A small image classifier, trained from scratch: patch size [4, 4].
Rows from block 2 of a small image classifier, named by matrix and row number. Rows with one number belong to one neuron. Each number is 50 + 10 x the weight over its row's rms, rounded and kept within 0 to 99. All counts start at 0. After the name is the row's rms in percent of the matrix's.
After each neuron's rows are labels from the 100 images, of 14848, where the neuron reaches its largest size: "peak on" is the class under the peak. Only what is clearly more common there than usual is listed. The data: simulated fluorescence microscopy of cells.
# gate: MLP gate (model.blocks.2.mlp.gate.weight, 576x192), inputs 128-191
# fc1: MLP up (model.blocks.2.mlp.fc1.weight, 576x192), inputs 128-191
# fc2: MLP down (model.blocks.2.mlp.fc2.weight, 192x576, transposed), outputs 128-191

gate.472 046:50 30 44 46 45 42 59 53 63 37 45 38 50 46 45 72 61 47 46 46 50 50 45 48 49 50 58 61 45 41 40 54 54 54 55 40 45 35 36 53 32 45 53 60 34 40 45 55 58 50 65 38 60 44 56 58 43 56 69 35 20 52 48 69
fc1.472 047:44 39 31 39 31 47 54 54 35 62 42 24 44 77 54 44 49 41 52 45 50 48 52 55 34 46 74 60 41 29 67 63 52 46 57 32 46 57 64 36 43 44 45 49 40 47 39 44 41 42 61 44 48 36 47 56 59 53 71 51 36 54 49 81
fc2.472 049:51 23 39 44 58 43 55 48 47 49 49 50 54 35 61 39 55 53 56 39 27 64 32 61 54 44 73 56 47 27 83 59 41 55 59 51 44 58 45 56 54 51 56 42 43 45 55 51 26 63 53 49 66 34 53 48 52 40 53 50 57 44 47 63
peak on: cytoplasm

gate.48 114:57 27 66 31 31 47 47 47 64 62 45 32 40 57 45 42 39 54 45 47 50 50 63 45 40 55 45 48 54 46 35 49 44 57 50 57 56 45 43 49 39 41 47 46 58 39 42 35 76 48 42 50 38 51 50 45 35 48 67 52 41 54 51 56
fc1.48 122:50 34 62 60 54 46 52 53 49 58 56 50 35 44 40 58 35 64 32 44 64 39 56 58 56 50 66 62 27 73 45 62 47 47 58 59 65 41 44 66 40 57 39 42 35 53 48 49 44 72 38 37 44 32 50 60 45 55 48 58 55 54 54 61
fc2.48 149:45 46 55 50 55 57 51 46 42 53 43 62 53 45 60 60 48 41 44 40 66 16 54 43 55 48 43 52 59 52 67 49 37 38 42 54 50 44 56 39 43 54 48 47 42 63 57 59 42 50 43 47 65 43 53 53 46 67 57 41 31 30 42 49
peak on: cytoplasm

gate.417 037:57 45 39 30 47 46 51 46 51 59 38 15 53 54 46 43 41 56 42 38 44 51 57 51 31 46 57 49 51 33 57 49 53 60 43 52 52 56 49 53 62 51 66 53 58 37 50 47 42 43 54 49 48 47 56 52 62 46 64 48 47 63 57 60
fc1.417 038:62 29 37 56 47 53 50 47 39 48 58 49 51 53 47 46 48 26 58 54 54 43 43 42 37 51 66 62 44 55 41 41 42 48 61 68 47 49 52 56 30 58 63 40 43 69 37 57 38 58 35 57 53 42 57 46 37 48 52 65 43 50 62 43
fc2.417 038:40 51 55 48 65 64 56 51 37 70 48 35 55 56 43 64 59 62 41 65 37 28 46 55 56 49 39 56 56 34 45 40 65 55 51 43 51 46 47 38 59 56 48 50 47 47 48 50 39 46 55 48 46 52 59 45 56 55 60 44 51 52 43 52
peak on: cytoplasm

gate.461 143:44 57 49 57 42 41 38 46 43 46 34 48 50 54 47 44 47 46 58 50 54 42 57 42 67 60 64 79 65 59 63 36 55 44 41 38 50 44 34 47 48 67 57 71 59 58 67 53 39 09 63 63 60 53 43 50 64 44 47 50 41 51 46 38
fc1.461 175:27 48 42 54 56 33 33 59 52 46 55 52 55 41 57 37 53 64 39 45 60 58 54 46 44 56 51 57 51 50 42 46 51 58 58 55 56 48 38 56 46 37 42 53 48 32 63 55 31 57 52 48 61 77 46 65 51 48 41 44 49 44 44 51
fc2.461 191:37 52 49 54 61 44 65 39 48 30 43 68 62 57 56 56 50 60 43 54 65 41 54 44 48 63 49 69 50 64 41 53 48 52 58 60 65 48 42 56 45 62 51 56 46 47 38 82 29 46 49 52 67 66 41 71 49 35 45 41 43 55 45 46
peak on: nucleus

gate.525 112:64 39 56 54 54 69 45 55 48 61 65 46 29 55 44 46 49 42 49 56 50 54 45 61 50 39 52 37 40 57 42 56 44 51 41 53 58 37 51 71 46 65 51 40 54 60 48 48 61 29 40 42 39 50 74 42 50 65 48 37 29 36 50 63
fc1.525 119:55 62 33 64 56 55 34 54 67 60 68 57 52 39 58 43 51 28 39 53 50 54 60 48 57 47 52 69 40 49 41 59 44 65 54 56 56 41 46 62 44 50 47 34 48 37 50 57 41 72 70 37 50 64 52 59 52 71 41 38 42 48 47 64
fc2.525 126:47 49 59 59 58 45 41 39 52 29 40 45 50 40 45 64 62 52 65 47 41 44 53 38 61 63 55 41 52 44 57 65 60 55 60 55 47 45 46 50 59 48 53 35 34 58 52 59 53 39 34 65 45 57 40 44 44 52 36 58 64 45 57 56
peak on: nucleus

gate.24 106:63 49 60 71 35 42 40 48 41 44 51 47 43 68 42 50 74 60 54 61 60 46 50 55 46 45 37 58 51 60 56 34 54 54 49 39 34 43 51 38 50 66 39 68 43 68 36 41 52 42 41 50 45 50 63 52 40 50 64 54 52 45 61 34
fc1.24 109:46 51 46 72 51 50 60 47 44 58 45 75 53 52 69 34 45 59 75 41 50 53 42 57 50 48 58 46 63 31 61 46 37 46 37 46 47 46 45 29 50 59 44 48 35 41 54 37 59 43 54 56 51 52 50 50 43 29 50 51 45 54 42 53
fc2.24 089:44 61 55 60 49 49 59 51 56 52 47 48 53 38 67 69 51 56 47 45 57 61 49 29 46 59 46 43 52 67 53 48 36 51 36 48 62 26 61 41 50 56 59 40 58 54 45 50 66 53 47 50 49 37 43 45 34 50 58 60 53 57 48 48
peak on: cytoplasm

gate.430 086:51 49 38 62 48 50 37 47 40 57 64 52 36 52 42 73 58 52 28 60 67 45 54 55 44 53 43 65 44 62 45 48 52 70 56 69 47 42 40 47 38 70 52 49 42 56 61 44 45 44 44 37 43 66 74 52 61 39 71 40 56 29 58 39
fc1.430 093:48 58 58 43 40 50 43 43 68 45 46 46 45 57 48 59 35 33 50 52 56 48 62 51 59 53 42 57 45 61 55 43 75 53 46 42 41 42 66 43 48 55 41 44 54 52 49 52 57 52 62 27 40 65 52 58 43 56 53 55 51 51 41 45
fc2.430 096:50 33 45 44 50 65 53 39 37 49 48 54 28 59 48 49 44 58 44 64 51 67 65 63 47 57 52 57 54 51 51 64 29 52 39 56 55 57 44 58 59 61 36 40 47 55 49 56 33 49 41 47 62 38 52 41 49 50 82 45 32 50 54 46
peak on: cytoplasm

gate.565 048:69 37 48 59 52 40 71 48 68 46 45 55 47 53 40 57 48 62 65 40 37 47 45 48 51 46 63 55 44 36 40 26 51 57 50 61 56 38 40 51 43 55 50 55 56 48 60 46 49 59 56 41 40 61 45 62 52 37 62 47 59 49 44 75
fc1.565 055:35 60 38 24 58 60 52 47 42 72 59 52 50 56 53 57 41 42 51 41 69 51 58 45 58 54 39 47 43 34 54 47 49 46 26 57 48 33 66 42 54 56 54 42 66 34 62 47 30 46 52 47 66 59 47 61 50 37 80 46 59 36 48 57
fc2.565 054:53 30 39 48 44 49 48 50 66 37 55 48 40 67 57 54 57 49 60 46 34 85 46 39 57 58 74 54 51 50 42 43 48 65 59 69 38 64 50 58 34 40 29 31 65 61 44 41 60 54 36 51 46 34 53 40 42 41 59 52 36 56 55 62
peak on: cytoplasm

gate.573 021:49 54 54 61 52 43 58 50 53 43 44 41 49 44 53 36 39 57 39 66 45 53 59 60 53 47 54 44 55 44 44 43 53 40 58 38 54 60 47 57 76 54 53 81 61 48 43 35 57 44 62 37 49 61 49 51 61 57 42 67 32 57 50 68
fc1.573 023:56 51 68 40 53 42 52 46 48 57 53 45 62 37 49 54 58 64 53 48 54 57 48 48 50 54 61 48 48 49 48 59 48 47 44 50 55 58 50 49 59 52 52 46 66 48 46 53 35 50 44 56 26 52 54 30 67 51 41 69 35 56 56 28
fc2.573 024:38 43 47 35 33 65 51 60 74 78 59 45 50 43 60 44 53 45 43 44 62 44 59 60 41 57 31 48 55 38 45 56 44 54 47 59 61 45 53 46 59 57 54 55 49 34 43 46 65 54 39 57 66 65 51 41 50 52 62 49 58 40 56 56
peak on: cytoplasm

gate.186 123:71 39 55 52 59 52 62 55 41 49 49 49 43 50 62 57 49 49 37 53 46 47 48 55 54 53 72 43 48 49 35 50 52 59 54 61 55 38 48 63 62 43 43 38 48 50 51 51 57 43 37 34 46 52 60 44 53 59 59 42 47 45 69 68
fc1.186 116:49 61 61 49 24 45 60 40 45 34 52 45 54 70 64 68 57 56 50 41 59 54 72 24 47 51 74 49 50 56 61 48 51 48 52 41 60 53 49 47 37 46 51 41 47 56 45 73 62 55 58 53 64 32 44 58 55 51 55 48 37 42 58 50
fc2.186 108:58 60 28 38 48 45 59 68 35 59 48 44 49 48 58 34 53 47 55 52 45 42 41 49 49 47 45 41 43 34 46 36 58 59 45 47 44 59 50 38 54 44 57 55 42 40 48 53 43 71 60 41 45 55 49 49 48 35 60 54 49 56 42 53
peak on: cytoplasm

gate.286 138:59 31 64 37 55 59 46 53 38 62 45 59 38 40 40 37 47 49 52 54 65 52 70 50 42 44 53 45 58 50 48 48 50 50 32 58 58 48 52 58 43 66 53 57 58 47 46 51 44 28 39 37 47 45 82 42 59 44 56 42 32 40 49 42
fc1.286 143:50 50 34 65 47 40 35 64 58 40 52 66 55 30 57 41 61 38 45 55 52 56 67 50 53 43 54 69 47 47 58 70 34 48 68 61 40 40 45 37 53 48 37 50 44 44 50 59 23 62 58 42 45 44 55 66 51 68 61 31 34 44 58 41
fc2.286 147:49 61 44 51 43 51 66 38 51 37 40 30 45 50 48 59 66 45 55 62 24 58 47 50 50 65 59 37 48 49 48 67 56 68 64 53 51 59 53 57 71 47 63 37 44 56 63 45 59 54 47 58 48 50 41 40 49 56 53 54 71 51 64 61
peak on: nucleus

gate.182 025:52 54 75 60 36 46 60 58 43 49 53 46 48 52 48 60 50 79 29 47 40 51 44 50 51 55 48 41 50 48 48 34 37 54 64 44 43 41 27 46 56 61 57 43 12 55 45 40 48 46 44 55 27 62 60 63 44 47 52 50 52 64 55 45
fc1.182 026:44 31 62 38 35 41 50 62 56 59 56 45 46 40 50 40 46 45 27 70 51 50 48 44 30 48 21 51 49 43 51 48 63 53 30 51 45 39 56 47 62 59 63 51 37 40 58 60 62 52 51 41 25 53 43 65 54 49 39 41 50 61 57 54
fc2.182 022:50 47 39 54 54 50 61 55 45 61 46 42 58 49 57 61 63 43 25 66 46 17 43 60 49 50 47 50 59 52 47 60 33 54 66 63 54 51 20 46 59 64 53 49 29 43 43 56 48 55 56 46 31 52 55 43 44 69 64 53 48 51 52 56
peak on: cytoplasm

gate.512 108:61 49 54 66 53 52 57 46 60 57 64 64 39 58 54 51 60 57 51 70 49 36 56 53 45 50 46 51 52 46 58 58 51 39 35 55 41 60 61 43 74 45 42 25 63 54 47 58 52 43 44 55 47 53 40 33 53 43 51 56 53 61 57 48
fc1.512 117:60 67 41 55 56 50 50 58 60 43 53 52 66 62 50 30 51 37 55 37 49 58 42 51 59 50 54 49 65 40 62 32 47 54 54 46 50 49 57 53 55 47 63 56 68 44 52 66 35 42 63 59 53 64 55 49 60 47 37 21 48 43 45 64
fc2.512 115:46 45 54 55 62 56 55 49 57 68 42 65 39 29 55 42 49 44 54 38 40 00 38 57 41 48 54 48 59 42 47 41 43 44 33 61 31 41 62 44 45 51 43 42 57 58 63 47 50 61 39 53 56 53 52 40 37 36 52 39 51 36 39 38
peak on: cytoplasm

gate.298 128:58 41 64 55 46 66 54 61 47 50 47 72 44 34 51 56 38 54 58 30 44 46 52 53 40 49 44 54 60 40 63 52 36 79 57 53 59 48 40 51 42 40 66 33 31 41 53 35 52 29 44 61 58 60 64 47 54 49 37 37 53 47 39 46
fc1.298 132:52 56 25 43 50 50 60 33 42 51 38 28 45 71 42 60 67 42 59 57 60 48 48 54 46 57 43 52 49 45 42 59 51 62 33 65 48 40 66 46 47 53 44 52 55 51 45 55 30 63 57 43 64 51 57 52 43 43 80 42 52 51 58 54
fc2.298 131:50 59 60 35 47 52 39 55 39 66 50 34 42 29 52 57 65 39 59 32 42 16 41 55 42 59 36 24 46 45 50 66 48 50 46 51 46 64 68 50 70 35 66 34 42 39 49 47 55 32 46 53 43 44 51 25 47 40 60 64 55 42 58 56
peak on: cytoplasm